From a checkpoint of a small image classifier.
Training: 7400 steps, held-out accuracy 100%.
Rows from block 4 of a small image classifier, named by matrix and row number. Rows with one number belong to one neuron. Each number is 128 + 32 x the weight over its row's rms, rounded and kept within 0 to 255. All counts start at 0. Numbers have three digits each.
After each neuron's rows are labels from the 100 images, of 14848, where the neuron reaches its largest size: "strongest on" is what is common among them. Only what is clearly more common there than usual is listed. The data: small charts drawn from random numbers.
# gate: MLP gate (model.blocks.4.mlp.gate.weight, 640x320), inputs 107-213
# fc1: MLP up (model.blocks.4.mlp.fc1.weight, 640x320), inputs 107-213
# fc2: MLP down (model.blocks.4.mlp.fc2.weight, 320x640, transposed), outputs 107-213

gate.56:161108095179141123105091132127174122058130164100081133110137047085134168084133124169123144140112067120110166111095106146156109129137045163147177154130192097127115053191099075092047165105165167206117120146157136096162120137171109160122124113141107133141180128146176125100158076114135162170104109124104163168135190217145063
fc1.56:161161163136143126145139111154130191146112120155148112142124154115160111120154146138093129119111180120083118183116172164098059064138053163116169128141097101153132121121131088151106117136115148088138115201145160163121076109115164099138135115124151073074097093120106164105096129109136114184119138076160115152099125145106104
fc2.56:098117129158063148099137186163120145078116127123105194119180105140131189156149143146142098150093045166135123070118113063142134113109147180164117188124141183151118115168162118148159251110114085188140086097135132154128111080053121137131111094150137140074102162094149100099165113176159176111090122102114145099146133094139089
strongest on: dark theme; dip in the middle

gate.19:084147140099084116138090110118136115141171122137110139137159198177108131162104100128157167129108135147096074106103173135116059117179128146113198163152121099121092110086192190099107163107163153096131168102128149175106124157159127091132140049139116194143110155115115159117108089166165131123141104174115153121121108135093179
fc1.19:086144138122129112115101166183155132208134127172089149177117106105102082192152153217114120138079108150171164148112072124117103131104121132116175148189118140160168153112188079141084158162146133176066166116114184139127173143151128139063146144130118146125175123164097126094100078178136047104108078112136124067135086082149135
fc2.19:169117143143110173108121140143129090146163075185130136110145145136182135134148133115082190152150118082191139187121127129189125154121113170108189135086136104178089207116094029078165160078109164106094131115157120174140161139142125130125131104149122109110163116104180117139155099143088102070144121187134140081188127083125148
strongest on: peak in the middle

gate.435:079143162131136092125174121152101083106114111094088149141132078174102107148145088053211124118157124078146119111099158112128128169126120148102177160145088151126136117191118123098168145135179150126174128177146171194156164142138085116164153119192169105101097120138135108096118137118098185116177131110135123097155168142097135
fc1.435:132095051172117137130179118172136137134152100115098127070123177118135157149118196092111188120144151084106088085146144107150125130107162160135143091157162157147116153118142134063136178162114133123110048075132093181124106127093090144103164098182078109064073184127104151083131083161113133089123146124170155152197129132138151
fc2.435:100160170205079144172163099140156143053124101079110118062126110094121146135103165160146148131148159093169146095110127140148149156108092138082190176148174194135149159118166131124070145179164166100155112135118156185069127099149071127138114170171164083132123097117038102078138122118128129122124211154130185110146102120130110
strongest on: dark theme

gate.197:163129184210164078076107067070070104138154118173097123149142085199172129135183162188107113160127166156138127118146171104081139141105134145098081137107126120121086114102120098159181107093094086106116170156142150149063121102150145103131102122120199133141167116095162157051147076150115068235150113107125100097060120178078103
fc1.197:121154113144161088113111086057146128091151089137156092094195124185161128176151141137119168125099150184120140169131136128112083129104145165189109108132115150122113162067124150147204116102076047126115152162116083123152183057156127068116176126122137114165078128121157122156148076163116114151177124121136157109080070149103118
fc2.197:161143105125134159124146132120105083085122169107152089105139102166145140202197119067147198097142142152156161124119161162112114101148092169149123098152114091121140104098141079142195167138131164166115131151166105183129139116165109118112181122153147117145151173089113161172068156146108093084110229160113119166095182137201169
strongest on: peak in the middle; flat

gate.61:096125070125102135163112132104109096098159140091127133099095071158156165058138175132088142132100136081089163134119088136160098114141170150136112158084139074107153091156121165116125200144061129184066109074090138076120169161138093134118200162125136110146101105176122198135140217102104126184128129159151127145085116209162087
fc1.61:134147149165104150112152124092117128172117117157122156088110150147119117187117038183101144081165096149095124115162173176131091111147126117095080101189144072193188091119120077151151139162083133121154083092141114104073114140124170130120145114166176142047152136160132099162132102077139114065162108120136097077180128092145139
fc2.61:123152157082139131172078139090061046056134104111108176095168104136101098150095113112084117094073139101150148099154148091157135173102135128167160118150118094146115189118112144107126123147062160148071120137122111149158119112130170114138104144140040100099132157107152090099156185148125221174167139170127165121121170129175164
strongest on: dark theme

gate.624:134156156142126108195144160115185108093160158121199090083084094072134207102118170161097091079110146116169111099098132083217103110087159131119159104128121104111129161096128166130118118116121108140103123116133129141142156098120178097144153093174160151098107149139137118131131138110137135110104087128149105081115102084141164
fc1.624:161124144100117118124066071101091086075169089072120118134118114116146155129158101109118132086135122125115139166138113117076108152150145164137130179143130155136159138153150141075165127115083162092126152131061148117141117139157147061142130132145214142066120133166109077095135104108090071125170142120118146187109089101158187
fc2.624:130176170172099100123119093101093137093144151088112173167173147110079166098150136117112125124153139111118110161121106117120179107097097147133185119131140163129192093104112098104136097147074161070154130144096156101168138140175153123160168151122179178055133147158105106118136156089111138116142172129106145149134056156165150
strongest on: peak in the middle; line chart

gate.371:091097179102113124156110158044172112112091119103134118128109087203124072158128133134094121144113177134092141206118116087154152117084129062151141120121137069113094100145108113067244156078153165143136085103104167149146211133112105102178123134127092135090136143173126152144139164153144118119077172124154146128056187130176188
fc1.371:103184110132127114141138109187138098148122130129121119129137124090125159152103113150136115055179130165129140144137116161083142061190152096112112118159136175211143145120125141105052106151103132133130168147190132087155107063135076115058108117176142062171120130103102163151159071087076129110141123152128146160136102120121103
fc2.371:091125153121100100189155169144154124103123119147110141120115114161099142120107150125132160103118173148099096175114160171095114112183094126098088099113137103067150118117108141118139106064148125158128101116149151178127215115102103138138143166095098091083130165102102134164143155120147198135096201143117100150115110118185126
strongest on: dark theme; flat; peak in the middle

gate.233:122133104154104111125031116105192132127146112130157131206204106149095125145157152076178029120105155159163071052069177139150191106135114137186145105129139195100163164118136190127097108148171074170164099106110121120092114163138143161139108116082134105117146138131140122112131099079123123074131079150141075146150144132105114
fc1.233:127167129205191141099051160112124118173122203103106164127201153149106149120093163094175089124092114116142122086114106124116155168142141153150131191115094138072170137121148141106152132099087158136150099097121053129101145128122094069118152193082132106150075170108049138073154148134116158101111121136132121081138142123063108
fc2.233:084108183078171140105143115124142167110098141110126117105123100089105157122104095110061157106188076094107160139081139092153138079143124127159112085125186089116090164134075082141133155083062121106072168117129083108145114165107078118148111126151146142115132150124153138117094178107166115173154179201154188172097168182123077
strongest on: peak in the middle; lollipop chart